From a checkpoint of a small image captioner: decoder width 256, normuon at rate 0.036.
Rows from block 4 of the text decoder, named by matrix and row number. Rows with one number belong to one attention dimension. Each number is 500 + 50 x the weight over its row's rms, rounded and kept within 0 to 999. All counts start at 0. Numbers have three digits each. After the name is the row's rms in percent of the matrix's.
# q: cross-attention query (decoder.blocks.4.cross_attn.q.weight, 256x256), inputs 0-127
# k: cross-attention key (decoder.blocks.4.cross_attn.k.weight, 256x256), inputs 0-127
q.156 098:500475565500544571440500535500500523500500500500458443577500500453508500500508356577515448520500500500500500424500500500500476557537464500500500572458500500500407595524500447406530500500585500500500500500456475500487359425500500498463500500508500500499500500500500500533516500609524483566597500500500500531525500438500462538500500500529536595500591413608500454500500500500500500444500
k.156 093:569409645391500500575533500500500532500500500500500500500549452500500500613500500500500412500500584484401469500428522500529500437634500500500500500500500598500427388479532500500489497506713511468453500500500500500454500591500557500490500500389549563527500500500500500500500500500398476553500500433507552500500574466500485474500500500500500500536472402500500398487649500504500500486500
q.157 097:443500500500509620500664405530535500500500528538500398500500500500500500620489306405500500534471610500500470476617447470342500500361500500500414500561427408500500500515500500500500419500476500500500470425500500500500429500500500500501500541553500500500500535500484500492500468537500500500500500500500500609554500554544452347500500379500500373500592500500500500500500506500500410481605
k.157 098:500477500498482592633530500412500500502500500500541407500469500493516500663500500500445631500431546544500451456471563611597484441473503500500377521500534583525500487411500500358537500500500353434500500500500479572684500500500502500506575418500500500618500472366500446425500506521391529562461500500527500500500458500519500500500537495500419500559412500427500500569500500458381460500500
q.158 101:513446500500526612487500501574335453500324425493500500500562500500500595500405540500382500486433614500500500470460512500512500598396500500527500500500583612500500571586500500493543446500419500500500500502517568500408359473500500500410497500579427520371420471505500452459500398500500500472500559500500532500500500500500519616500500489424544439561500581487470467500500500521575500613502
k.158 101:545411422500462598500500500500531454500500500500500492391500500500540487543576500500475500398500623500500613500500500494464463500383518433500526500500500546500570531500427581500500628500500386499500500593675448586500503500500500500496500500500500500357500500500500500500397500534612489500537361500500584500612500473500419384533450494500500500517500500508500519431500484500511500500609
q.159 111:388500703501519453500500500500475500500463500480436543513500554500591500412474500500451500602537629500500500500514500500603500637452500444499500500408500398499585445645462500417500500532500500500500422500500476629547500467507500500500500500432439500348419500500472500500500496461548500500508500495500569500500551540500500460500500500500500507500619574394478566500500331603529503500500
k.159 112:547389500500500502469448479450500500499490500500500471489525548500466510534500558654566500349500572532528500500618500500500500500500642378343498507500508535500571500500555564500573651573500554500500543500524558500500464500380537482458500500435626500438500500421435500500500500409486463500500500500435500500436500435447637500540500574500394500500500500500464456500545500500500500500500
q.160 110:483500500500500518561553500500500414500490500440500500500561371461500370483522578531532500500470537500610406438500482385500435494510500500469613518500500550467500535500500436500500524500448500500500547411500500500500533500496493490506500500540500500627576566500532393500678500465574500500500500438500653423508500462473470500500500500377500500500572500500569500581500500562500500500500
k.160 119:500500500498486500536500500536558638455500478500500500500500500432500500500500500599500500500500500504500500500500534487500500500500500500405566467486638500500500473562500561466500500525553500500500382500500500564500500384484500500500500539500500481500500456523528516479556500561500391499484500500535500497589500446433500403500558500520371500460500538460512500500500425500500500290525
q.161 106:469495612500500605500500460596573544500500563411500477500500495500500599500500500668500500638500488578464500615429589500575500500560467500525500537464469562500602446500428528500484452500500500394500459400500418500500657500500523435500500593529500587500540500545500500528500585500500500411362487427500500500558491500375495500500500500500500542460500500500554371500500572672500500724500
k.161 105:486411584517500558566417572413500560469500563500507546500500500479500503404499500428489500500500500500500436380570478439388500448430534500470500500500500500455433500500500373500500424500543500465500500500500500433500509500500500500500559500500265500500500502500500500500475500596500427548500630500443500500500585500500500500510481500688500539528496500500474500614640500500500500500500
q.162 098:504500500487500500340500520500577500500585500504478504486500500554510382426500414500515562439503514500500484500500500500500653480509500500500500565500474489500553365500583513568500500468437500500500500445500500500500500500500500500500448429500500500357500548554500500520415547566500507534556500500518536529591638500500465500463375500525500588500584438500562500651376410541500500509383
k.162 097:567634500500500500455476500469500500500388500495487554499500475500498500500547500626464500585483583500500470511481500500424402500500500500500493500503500614500411472500500522543500572632566543500436489465500500535389523620500500569500500517500440391500435515413582590461552563500576509500500605500500500630500511654500500500457500500500500500500616391500500500500727543425500500500500
q.163 095:500500500454434502500477468499500516500499500500529463500500500500500500491471433497500549474478539500533500422440553500500500575445500500500500660500475421508397556500500697500500500538500500500500484456499470500500500500598513394500579500500485500500500500507581524512500500481500500624500500441500500500643500500672588447500520500600500624500500500378608372500500500507485500546386
k.163 097:500515500555480587500467500500589500504607500562500500500516500500395469500500500544555481430500500590511500379588500500453500500500363479396466500500500500482500500500350517500496500500435451500518541524500530500500500500400500489500509500500534550500500464524579482500500501500563500484500500500698500615513576460414574514500507500453500451472500481500500422500500552406500500502463
q.164 099:642500500500500511500500400500500476430440443434500534436416519500480526500500500562515500625495500500500496500500435501500498500500500528500500442500500500529500500413394500500500500583583609478481542500455500500700500477500547715500493500481500500465500343556500500403500597449500500500500500499500528500462500500445500500503500500509500474500525500500609459500500698500396500493339
k.164 096:480500551500500466455473500497500500531500566436397505500610500500400500500495500447488501500500486495364500500681377500500463500440525500335500472353500500500495500500500500500500434567475500526500593516482569500500509500499462500500507500488500393500500545500500500555484550500500500548605600500500500500500500500500500494395500353586500606500500500500500500612500467466500651500500
q.165 115:500500500638452429588500470500500566565500500500582520466500500500538500500500444500509396547500530500500512500500537500501500500500500416419593500500388440409500553406612500500500431542398442500500593500484578476500511476500500500500600428458465500509500500455500618401500500500500500500500525500500404573579591510486500500507535500535516500548611473407500490349500498500602458500515
k.165 106:500500518468437500492500500500500500616518500500500447444435491500500500500619500497500500500500500500329500461500537516500500500500500512482599500389536511500500510573500526367500500529500411500623513423500457500594596500451406500531500547500500500500424558519480500500500479500529425484477438500500500493535500500500522500500507500289558500500500605500500452464500500514500500500500
q.166 112:500500514601551500500579593500463500500500534500500502303388500500455500565500500504500500412484500500500430508529387556500500500411500500485494382500500500489509478500520526440562500500500500500500527516582517500500500446500485472506497509522586396573500500500381488500532394500500486500477649500494487500504500619442500517500500678500529500403500470500500470500553500500500519500595
k.166 103:500541500529500583445513500611500518500500500546526513578500500500409494500542575500538550500494500500464577526463500475500500479500526500571500509481295500487643500387518587500467500500586521553500500450412500633472511578500500543500500500588500459501500585576485500500500344500372500500545437500438401512630492500514500500453500500563427500500500500403500500541500467580469500415500
q.167 101:500569500437571500562500531489500474557478455448500544500500408481446465500500500500500507660500510500466536623431500420459487529457380500500529453541403437507441442634500589500500500619634529428500394328517521500531452500500500500481487616609500498500550500509500516500500407500500532500500545500477500500597500500401517432459500560487500568500500500559500642500514592500539611538498
k.167 109:665500500561586500511500510525500500462500435522500540446500500500473446489511500457546598500500550500500454500500488500500500590500473523436500500606456500411590536639522518500500506355431500445579429532598503500592500502500433562600499515500500415459500500500394375551500530570500526500457609500500609500500547487585580553493500500500442500452500500500500500500500500461348500492500
q.168 105:476412500492319500605592451584496500500500386500464521493470608500500500470532500464500490567629500500500500500470478487515500500500550500429500517500431500545412500500500500500500458500395500500515500600491467500469500495500500375500442359439365531500511500500500500500500500500500506500500511500527500446500518446689576441500500404500500500500500546440500510587500500500615500500500
k.168 110:589440500500389389546500420500461500545411486387528383516500500502532500464557500467443500449500500500609612500619520567509545500447472386567515469500371537500500446604574500500643518525500500500500407500546486500500521500500604500500500500531447604500497477500500394422503500500433500500500391497500500399561499411500476528430500500500442500538500500500500500500500500460494451569500
q.169 091:500537430500500500526518500436500500500503500630511464457500551500523500544500543500500396500591500528729500511500560500500500620500494424396661443500532302597500500500500500705500500500497497522500485477500454500500441500500429431478500500500500474500500500521500556557500496500500470500500500500500507527470428542567429500500500500408500500500500526500500538500543603500500500512500
k.169 092:567510500402500500485503493500500427438577398461500611500500425436500500551500500500500500520510548613500538540500500500500472393555462500500500500500500500513500500500500482561576500500500578500500530540425500500500500452500469529500500405562573500500481472533500500495547500653500500500500405474500500500500500500500500532500538500502500435500500419484587500496500500477500500488592
q.170 096:500475549368500584537427538500614309501500444530500547514454348500500336583500454500568546443599531508500500500621500500500407585500453597500500500410500500500500500548492500500502450500545452487413500497500500634500431500464500443466500522500485470500464530417566523492520500500549500500500534549482500500454612561558500459500405500473500500527500532469623592516500500452500500479490
k.170 093:500384500500500344500500484500589500500460500500500478422500500500500500499500380500503500591428500500500490500500500478500591566500507443500513661500444557500482500465543500500509500500500453461500446500500518338500500500433500482500500439500500445500500632472500453500500515591500500500500529500500397510500500466434551500500530409500500504500438469507492500500500500500500500500437
q.171 098:500376500526500511500498500500500500500500584512500500500500444426500533500568500402500492500500500500500500597542517500500527467500445500588500579500532500500457500457500534471500500457500500500521495500401500500500500500635629500647479500500427444457467493500573508517448542506500500593560574500366500500544562500394500500501500370500561500500500536510545500500423409648509449500500
k.171 104:500469502500560444500500500454500440500500482491464500500493629445495447415500505500500500417354500500500500546447500500500500389500500598560500621500489500500540500500500500500500500509500450453641396500500550422562590578474474480489399500500341500500535500418500500459472500595500499501540500500500509651500500500500513500500550569482500585543560468500500500500635443500497546500500
q.172 102:500628472406500574497500566500381589605500434500617500304500513403359540564500500500500500500500500529500500421354500387500500500500559500500500500586629527500553500500500500467549500488398500426500500512518500500500563500492500547411500500500500491500500500500343500570500520377448452500420500562500500516412569518518500588500500500512436500559354500500390498500500492619438500500500
k.172 094:423500461500530407515500479500500500500563409500491500500500500500500496523506500497500417325500500405500500517500498541557500500579500500641519451518500500408535500500500500500510500523529427500500500500500500470500335500460500500469511585500500611500500489500637500486455500463522531500567500588544324542500539500565458500500542530500500500336500539500500446414419500547500415500452
q.173 100:475500444332500443405552425500500500477500500422443500497502445500500548500500500500500500510500500640617431467496500384387500500500500500474421512545582397500496478500503500500554500500500500500365586546500552500467500500572485500543500502573500500500500500501463500500500500452384500608547500543534500596592500534500350500500500500407493586497500514500505500500419500451415500500385
k.173 103:572552500500422500500632524492425500430510538500359526500500500433502500500500591503500513500500500556597500500427500500500500467502500500504484397565456554500500500500500500399391398500537500396309558500336500507500500430500500500500500500500506354577473500500506464500421500500494500495500500500500500500613500500524500480500500535500415500351501500500500578343515500500500500500493
q.174 114:421552500500500582500500684500500396500563500424500466500469500500500500500500500500500665421500559500489500500414582500505500500500607486500500420595470500451521500551500526492402500488500500476457478500500500500500517683485500500569505500500500500540500500500565609500524500506500500500500573500501500522500410523500496500500500545500306500500508447500494587500500500500500500500500
k.174 113:454500548500500488500571500500439486500529500477580474500603437500500500500464413500468500582500500469500526500465442500436549549500588500475475498463500488500609630510500573611520687414500567579500500533507500541461500520440500500539341554500500403500537500454475500417500500500453482500613500390459500500475500549500500500524500481498500500500500612574500500500457533500500338516554
q.175 094:469458500500422500500500500500541500500500500479500500439399668500446480469500500500504500500500500541500416500500440500320499536542501500494481497500500500291497500500480500363500500500493500500504405500583500578546500489500549500500429618604429480461500544500562370500580596500511500589512500581500500464313392498500500501579500399500500499494500500500578426500417500565500546500500
k.175 105:524514497374490460500500500500564500609500500487390617500500484500544563575500517495497500444503371500500369500500500500578474500590500392515463500509500500540397500500539592359475500500500500500390558500628487500500438442500500622543500509378500500596493413500500515500500500500468500553500517468497500422500409436580500500534577500500500500500470459504500500446500591500518500555501
q.176 100:500616435491500500500500461500500500510500500622582440500500500500500500523457431500470446500500501435500500500598500409366571500500380500508544517592363618545500500530500500569387434500500508417527500588477500500528500500422509500594500500500500500500500643500500526500453485500499450589586500539519512500500546500500500374577544500500500472585574500500500512500500500500513386511500
k.176 101:500613500580500516448455556443500500601500500500500500664405523569500628502385500594300500500453346500500500500500500495500500500500372564500500432447588468500477500517389500500492500479500500500548500500482555539500624530500500537500502500339500500500500495570411500532605500500500529500513511500365500500457533641500504500460460500404500500479422500500500500500491421500375500500500
q.177 102:500368589450501555440500443533500500448297500500500539500433467461542500524527500500548446500500500500537592500503466500579500481461488546414497500500500530518500469538500529544500500500500447596557500500486523500500500500409536376500574586556500500427657500479570548404500364500500464500500500500539500605500556563412500449500343500509530500500500500500500475500434500433500500500496
k.177 102:500542500590609463446390564500500405431500500500500431396500500427513500500483500500569500568500462569500500335500500500500500432623500420500542507549500484500500450500500500461546500478602620500499322540462596500500487500463500500346500583500500323500500500500500504472500557662500462500500540500500500551500472500500500644500479500500500577500424497500500456389500582556500561500486
q.178 105:500651500459500500500500500461500500500531552408500585577585521654663500500532493588500526500500500570509500470500433500503500481500500589500572500500500542561500425500500553500500546500506500500629500537518471474441500500500500500438500500476500451500500485420488435500500410500379500465500500500500411410472435500588443500500500500460500564427598447500415409459500500500544500472500
k.178 106:500500500540500500500412500446656500374505454500586500500393500500500500500500500437428540500500500601500475500500558518500500613479500500500500476500447594428548500530500504500500449500440500500500425541500500500500500515500500500504500447419442534525500569474500500492605656430500500530500440500500500535500500444436589497500556500500559500444500527429492500500404500500500434438500
q.179 099:455500627560500500504454500500500500500386401500522500440405464500448516517500540500500500535500549500628500500500500550526500508465466500500500500454500500500416500500500501500500519500500581654490500575500430500386491461534500500500488500507488433500500440458540500500651485500500440447500467500528426483500328426500530500594416344500479500379327500561566619500469500469500413493615
k.179 100:500500500500531500550500500500500500477528521441500500500500500500500427506417500500500558445438474600479500411435500500490500500500490478451446509536500419531518564500500500500500500413449500484500500500500500500500500468500569584521500500563500500492500500451500500427500500500500495351691500595500500500605507537411583542500500569300500500500500500500500500500535521613521588500569
q.180 107:500478500500475512532500500549500500517500500521500448500498630500500579671444524412431500500500500500541432424545500545455500500500435500404439526464589418456500500470500500588500561545483500607562458500589378524500474359500500455457500428592500500500500519500500500500500500459560500500500681500422500390500500514502500557468500500478673453500500500500358481534500492606538477500500
k.180 103:476500570528521607500523484602500510500500551459441596614500582500478500527500500449505500500325500592500605566429500500536499416540527404571544528487500500473545500550500500500500468453500474500500434500477409500506504500448557530493500494446607500500478376493517347500500500486500556500500412500455500506481500481500500444500500500495500500506402500478312500500397515500536634500500
q.181 099:500460500593500500468500525500615500438463474500500500500500524447520500525500486478500500607500500557500500500418570500500500427500500500450500500530271494525500491500500500500611500500597569500500500500505498540424475500500621500617500444334500500540500433430398500477500500349581500500411594500500497517523500536500500500520450492432500474500500509500465500500500553575420459500500
k.181 102:500500500500499384628513533500500500500500500451500563486500579500421402500595703500420500526500500556500500609603392500500500466438467459443500580516552500509500500572498500500421438500500500500521500500450500346500608469576500500540500493435534520439500418500410500518347500440466500376500500595500507500428637547486494500444500400438500440500478503564500500500571500502474500479500
q.182 107:634570439500500500500500439447500442546500471513500500359500500554500500501500500500501500500500500500500489500500500500500476500413500500420500527500520500500500530500515452500449476500500476583500376535450544452500500500567531500500457500500500565571481500548500581500500571498514500500429500500500352503440574512500446500509446538462450500513500500500562485500549460507429610510439
k.182 115:491427500500500500492540595481403442478500500487500500500500500500483500500519385500500500480500500513545500500425500500422500421290500500352597495559500523500500485422523500500435549458534566523500500374500425415500482500425405500439500482573476502610497451587595509492512500500500498518580573560500500500500449535612500500500500550499504500500431590566507500500500423466500500442500
q.183 109:570500500500485500500500500500500500500500500500500430500500500483500472465500516518561404608500500500553500500396500439500500477500500512494439500526500500486525500483500436453500556531500432500500500455534352500500500372540440500539410500520511500500442500406500500608500496425500500572500500500492500500500439500500540500500500500420421549384390500500500580612500500500600500500570
k.183 109:500484500500521377363502500569557500411500570500430500500500500500500437500465567500434500500462539579500500500431500500451500500511482493507566500543500500377441578500473500602503500377500500628485515500487500500500500500500562500500396585551500546500470638435500475500500471500451419475500622546453566500500547510500500472500439500304500500398500393581500487500500613618500439500503
q.184 095:536503432591584529500566455500502500596427500500465500500500500531436500500463500500500386392357537500516500387500293418500709500500517500500419405500500500584500500500500500500500500500500500500396500576500500500500500500500528500500585500500500500500445500557462500494500500500540500500500500500515500426511500500500447529508495567484588621340500512541500500500522398500509500562548
k.184 100:408500538420437511358500525500500546562500577500500500500441548500500500578407552379648500500494400500401543500504500500500498500532500500526500500500500500429375500464500500500518500500500558500500461397424500500428545500509500500491500595500490500500500462457531469626500454500500500500535500500489507601474500499433465500551500500443550510500500608500492500500500273500561500397500
q.185 096:488569500500618500500500562523500470511462500500468507500390500500473500500500363450447500355430500552500500500476500500500500469502429500500500541434500413433500500529514500544500500500577491500500500500502500477500585631500380500527500500500480539500500592451500484493500530520500500528470447500453500500500424500500496550500500463500500621500455500500500535500500608500500500528500
k.185 102:578500500494402500500651500500500544500505413540500500493500500493500539587470499500500500500561500453500500447485500500476380607399434564500503587524356448500496500500537432500500522500423314500500520500569500579428467390500500488504500476490516452500500500466500500434500500673426500509500500500500500485673489500493501500650536500474500500500388500493598440555540500500500426500552
q.186 088:500521500500467500437500592500444500351541504468459500500500500500500440500500500500500500364559365568500500500500500447415500500500500500500456507500457500500500376446500705440509625500500507545500597500520500500610500500500500519500500500662351442583397500491500500500500336500500500501500624500500500500547476500500583500529500527500500500500500500495500479500500482500500592684500
k.186 102:509479500594426406500500505500487500389500529500500500500515500501484500452500500546467411500453646535514474500500476500510500584436475506527500500500500484500500500500500500500500488538504512500467500500617576500526502520604427389500475510500436500500487500527500500500454500500448491500435586615626500508548500567462535500506500500500500514469500458500458505526409594484397500500500
q.187 093:514497500476500500500500495487512500512500558500563529500500500500438572516369500495500500500555418500549344500500493500500469500500458604533564500446500591500500500374500500500500500500500399500419500577500500535500500500500281500500518500500500500500500500478555500500416408500489500500519500524586383500500579500500500500492500491613524500573500500509500500500500597500624435500582
k.187 090:468500465419485567489404500509587500500444500500500500500500519527444500500549500512500464500500500500424497677500392500500460500533443472655550439547525400377500595500458500500500500500500509500577479500469464595500457500500500500553500500529500504489536500552500578500569500500400525500591500615463500432576500500514500500516517500638500500454500500500490452432463562500408500514556
q.188 092:500470562500357500500581500500500614500500500600507584500500484407500500464500419500570495519460555504522439500500555494499559415639500500502500499547540500630500525500500604500500500500500500573426500500629500500500463500500500500605500551425397508470500466616541508500514477512500500500500500500405500452540512500500500569500500500500500402500585500517500510500527500468500500500500
k.188 089:500530500487500500384500500353500500473407500500490500439506498500500389422500500500468500425500443500470500500480503500500500500500500500493409536500500500500571488500491500500500525545465500485490500500500500500500388500537548349529587567405500487603414438500500500500561490573500500468500474506469500500464300500500480428500529500360500507517446312329548500500580524500500500507500
q.189 100:500500465500544500543500425452500500474443502500500623562492500681428500500501500378500500563592478469500500500517642500500500478500500500621612500500500529571500614500493500500500541471500495500500407466500500500533392455500493592532500503335581591500418479500450523500500500500500500561500532536500500527500500500481500508500588500519522450500500531492429500500505533534500500603500
k.189 119:500519500500487610610386386523501500497504500500558500511500511500500500500508500477500490495455500490500500500493478517516500500433500513594552500500429500500500505458488494454500470500391500500500500556637500500623540500389500500500500583500449710500478500500485500591500500381500500513500479569500500500565453497500500500500547562500500500500500439500500500527456554475500500500469
q.190 095:443500500500473500613500583484500500473500500500521601500500403444500526516500500414432527500500500500386500500447393500500426526500500493500500500527500461500657435500500494611436404461500448500500385653500490500500563548458500567500500555544500474488720550500500500500481528500500500500542500500500500562500501500500500500500582500457500500500554590500439500552500430500602500500476
k.190 095:500500617603500489658500500500500500500500462586500500611500536362500500559443500548500517566591500500502563555552607643460500569500471469500500500500485447494391357500500561500500500500500500559500500500474532474391500500500500500500500469500465500520565709500500476473482500499500500436500440500455372649427479548500500500500500568500500606500579461500500388500500355511500500552509
q.191 099:500500500516500500500500450500500566487500500500500488500621624492497432462500500589346500500500500488500547500500507500548501616500554500500500500558545605513561500500500500497500500500448497507576559516663500470500500500478500567500500500500500500465346500474585478507500525500557500571512560500429507500461500500500583500429610500500572560503564450500500594544525500500530494424500
k.191 098:708500500500430500500616500563483500574550500500499500500556618466478500468500441503500590424500500452500528526533500500500379550563500404500500500323579500500505537500390500547551427500500452536514531500500519500446500500500509500458519475500556500500344423573500518431612500463500500491416500500500500525500597500347620464547476474491500481512500500462531500500500423459471500500500
q.192 094:500500654500500511500418492521500500571545500500510602500500500500486500543458500446500574381475425582447519588500500500500371485500500500468396500500677626500500500518454383500500495500500500500537500544500465500500500500500500500548500500570500500627539539500619500500531500389546495500500430500587500472390500428520500572500366500500500500469500513500519500542472500500500500461528
k.192 106:614469550500500500500471526500450542500500490500468597500496460437512554500500500536493476514512612500500499500339495454500470458603602495440426500500514463500500500500501566500395500546437500522500545491500500598500500500594547500500574605523526449457474500545498500593500500567500523640465415500539492500535547610500434512500500500606500553500418485479500500494546500485500500433500
q.193 100:500500500357500445511500586500507500544448500497456503423482500675492488500500606500500535482434500500500617500476500562500304451434500500517500522517500449500500500500616500461518522500500500544500500597520500500500500568500524500611476527500500500500500500559428560500608557504500516470398522500500493466500519483500519500500500500500500500500581500464500487556548437530500445500500
k.193 096:398500500500567402500500500500500443605430357467500543411500385500500500500491500500395539500500500588500500547445500597501589561532500581500585541611351500500572500500453500500500440560441500516447477560521510500603572500500546555500500500470514489505487500534500386500500588484500511535500409488500500500479500611500434488602528500500500500528500502605299500500500576500582500480500
q.194 097:500458479446500500500406361500500500500500572500500532500500646510520500500573500500500500625500500500500500500462500500500500500401553483497500413483500425500474500500500500558500500500500479500453500500477500500500500500500494471500500446500500500582500500454500588535500500480500500621500538505570559510500500500513500500346493406446598510420500500500485500381620548415500463484479
k.194 104:383500500413500500549446422500500500500482524451500396522526500500438600444500653500500394500500500502568461500478500500500427571500402402455500500436500500500500551500519500512474500504500500526468500479567500500593500551512500500500500441449500474500500599500515500500367277498500500500500411500495500509441500500500500554494500460500467387341500500555463634500488646482454488549500
q.195 110:368458584438589476500423532500578500500717500500558512500578500501500430500463460522500500410500390601366500481500500489500498500450500520500500500500500500500554444500500604500438416617500500529500500500454500427577500639500546500647500541519500528577574500523572511511500500500500500495435564500500500500500500500500500606500500488500500444437500428451500500514500448487500500500500
k.195 110:552634482571500457500541388456564534500578531500500500500557500468444500513500500497585500500510484500468500642374500444578495500479531500375500653498500543397525452500475518500500517423500500464500500496496500386500500460500595500500500455502500500297405500512458434500500526500500500500389500500486500358500500500417506500500500500500500500500493537500500500488481500500500500454500
q.196 103:509560530472598500472479500541506487500395468512500479536500500401399545500500475500574563508500500597500573500500500500500500500471500422414500375422500515551539492500500474500540479432500533500500500500500500513500490310500500500544529598599524500405500500580524500489390500508532500500500500406500398498500500493696481500497505500500500500571550500572624500500471455500500492545500
k.196 101:582586500436446441407688524426500500500399500500500500546448500500476443500574500412523500500359506500500592500500500462500597439462472500508579500500500500611560549563500500615584500538500562556500500422500482500515638500500500371583500532493500402435437500500377500500571500346500500500431500515500500522521454500500500517500586500500500509500545515500500500500595500551500449657500
q.197 100:500427500500506484456466436512500500500545459500553555558415544500490419368500500450500489500437644396500313453503500433471500500475500515500455500497481552446500487481406500591395500500500530457424500500536500500500500500500500500510500500500500500443500500531512642500500500500500500398491615500500500500333500474500493567602629500493481661450551463488633483529585500461541500547455
k.197 089:596440500632503500500565585455414377504507500500500500500620495332500562500427500500512500500559500500357508577495549352500531500500500500500412500612374493605616501441412584550500500591594500500477500500500500465407500475500532569500478500500500500487550559500447502499500500631500500500500500389500487489500481534500541500550500473500500446500500514500500500566500532500440500534619
q.198 104:665500500467500500469537500489500461499503500500450524482485500645508530500500500446500500526546390453472371420592448500500500500500490500513500554500500459457615563500429419481500577412500500500500496500402496505597430431499517491486335500526441502500500456550424568500500500538346624500497481500500517489500576500500500453500500500500500351500681500500328440500500651545500500526497
k.198 108:427416538500386541512459500420500500500507500424500500500500500485500584529456500500500500521500500450340500500500500495605445500571500500500488500500500496500500497387500500383500535500500500500435634500495500478500500500555489509500465500500500583506500500500539500481500500560500542500596570500500500558500503500500500433595552548579489607626500500571446558506514500328500609500580
q.199 112:500482435538389470587634499681599500500500527569500500482500456429480500580513495500423500500593500602476577500513500479442563567500500500500455508578500490500500521500500500500456500380500500500500500482500500561500500506447506483539372519500542497635500476500500500500548500500500481506500500511422500573500500505434516477500500502500500559427586500500564500526500500543490377500500
k.199 106:493439371435588426500412570500500570490656500546580510555527500453500552310500631500468500571500474500592500500500392544500604500478476500373500500613500363500500463500478489547533668500500579500500500500414523500500500500484551500458558445458499413517500500500536521500536474434592499500500467500500500478500398501500500518510549459517500500500500642500474502500500500480488500480415
q.200 101:552500500418500535500490500537500518492460500468525475501562500548500500583434377500500484500364553441495500500500456500500500572453500500500500500500531426571416414558500558500500547491484500500463613474500500574426451410587500500427532542445500500547500500539582421500500502573500500441281500500500500500500500388411361500424492559500437500500500500500500500395563451441419399547500
k.200 102:549487478396500500435500500396483500500563513500557456567538482680531500500500500500543500500500519516500346503596500368561374500547500500500500500500433436555597500500500479500500500473500500500543500500500394474496500374419480500407424540447500416591500482500500500500468500343497501372513525510500542558500535500396411500500526535500500500500526500579488617500500500521500448500423
q.201 096:598449500500510356500451543500500464500498500500663500500500521543500447477547491500275500511576500500500500500500500500500463500500500500500500500500447575500441500500575500512500540500500500500537500500500500581500500488519586513596500572500500562500612500458500500500500396574500500466482324500442500500500552500432491482500452437543500500500500500500422376500534414515500461533500
k.201 103:595500516500560395500500500455391500500505555407500500500573500500515408500500500518500500428500488500548500446500483549500397500496521439576500500615500500433512500380500500453500500524357502500500538607481383460371497452495391500476435589500500481413500511500544500500500500500500678500526681518500506566456420500432591347533500500500500561570500535500500465468500500516500500500638
q.202 091:405500617500500500418500500500500536500473500765474500500522433564500492423521583505500500500431500620490500519500500500555407500500500500500500509500555500500379500500428506500500500469540500483500491500500443500500454525568395500500500501500500424267616500480554500478500675490500500573500534516584500500500446378500500500503500500555500595500500500500500415500589548500592489415577
k.202 092:500500500561500505574500487432518433310500518653500471461500500613500500500569500458521576502474518500500500500457556479503500424457500500500500500500500487500609500500522500500500500500500483492494497500491500487500551552500465471500429500500500500483341478523545500432413500500549463500522525500585500500519431458500568500500410530516442582418500570475500602440500500439514500508500
q.203 113:500599500500500448467534457481505500494500428500551500593454500461541394588449500500387505542613511482500401507455500500465500500500455500663500558500500500433500456500500510500490500500500500638500524500464437500500500500500519492500500500439451500607500500500492431523623500462500500505563500585459500620496568500602500500500500528500500589500500463403500505500500628528444500500500
k.203 107:440366500532646500500609500413476518500548403500450500500485452509529500500518500503500500500500500450439500360552500512464500500595500443500500500500500418500473500500500559604478522500500556510500500453500500500465500477500500486500500500634641468504379544500541528482604586441500470446511526500459487532412520500500500500500472500500521580500500545554500500580549475500466431599511
q.204 100:458530500585500562500604500500527500500618524500500500500499536491423500391500500500500487583434545500500720500472500500500472500500542482507498369438467546500467587500539521491529500500500500500560594573598500590454423506500537500412486420478500500574510500500449442500541494535407500500500500500500378500500556500500500479336467376500535500467500500535523500494512500547500369500500
k.204 099:528579500447542500500500468500500500504500440500500500473578627501500610402526500500526326500500398500500432544622608467500499528500500500531588528500500547500505443361498500500562415601494500500500500403500500500500500503500460500552500500500546527541512500500500500500500335493521500500500500500500465503504500500542549500562344503519500500500600381500500525500457579507500470500509
q.205 098:500451500500651363500467500500622500677500500500500500500410500500500500501515500456500579384500454500483500528579500476507570574500533340500500500500470436500500498500500500418500533500482501500500581374559471504500500500455426500500375500500560500500498433520523500500500500567557500500554554500500500453492500500469500500458490487525500500460464500448544464500518500423453498318500
k.205 100:560500449500500545523500425472419500438357462630438500500452500372500500500500500352500500575485552439464500542536587500500522461480523429500464500551447500524563421500500500500586526500548456500502500500454500494503500500576500500500598465472631486500523420500500500691395419505419500480462500500500500500500500502500581565500500578500500500500500500429500344620500500559569420505500
q.206 099:500517468529545500582580608334500490380452500512500500525466511357500445550576500498500500495374579459500458453500500480500511500674541500624567500443497531500500485500500646571500500544524500535566500555548542469478500530500341500500575500490500500500587515500500500528500500500413431500500570516611508386500500500470412500500500500500500425487500528500500500575500500500510500500601
k.206 099:479500481500500500500500629683500500500500500500619529500545500501505500500520500407500500500500480500499574543551559493500456500500500604582561511500486500500548500518500494483500500448500573533671483500421386411536500532500500480583500500500500500556467580473500453334500500500518495500500500500500500500482500428500500414540403643476567500500527500502475500423500428500533500500500
q.207 106:500500500500412580500500500463500408500482500506408472500490500443345500323500500500492500469473500500500500674521500500472611467416500500500378458379500500500500515465500500536500500500500500424566523561500439500500540500500506386500500500500500500500402500517456587472544500439511509507500450480500486500500500500485500500421500451453559500500701500499431441500476500429500500500500
k.207 104:485500379500500525550500500500616450500494484414500522499500538500500500432500500500410532500457492561500500500408565414566500500500500500465405500441500555500500500500500500397399500500466500500500609611500500487501548343597500500517500500500448500500465454532500500441500562500500500554699400335442500500484500500500500500500500500556356492468500500434500500492500475500500495500500
q.208 101:500443469500559500419535436552500500500500500500301500500500500500472682500399500500500500500577535520500500500500500500485500411500604500500500500447470500500555515567500500500473500503563500500522500519500516632387500457500500519476500454544500500574500551500577500500410500500429586500501535564500492500500500442507500500426500436500500558500500500483500500519438502500500500500500
k.208 103:432500646371500500649500434500485442500567500500499500409500429646500500541500636500467475525472392500500463500489565500463500493500500482543500569500393454598525474500500462423500500500500500500500520512500500478500500397500500500537412436500619500500500512500500500500362500500500500554475500500500500500500449500500500500500500500500393545500500500384500500500500500398553500430500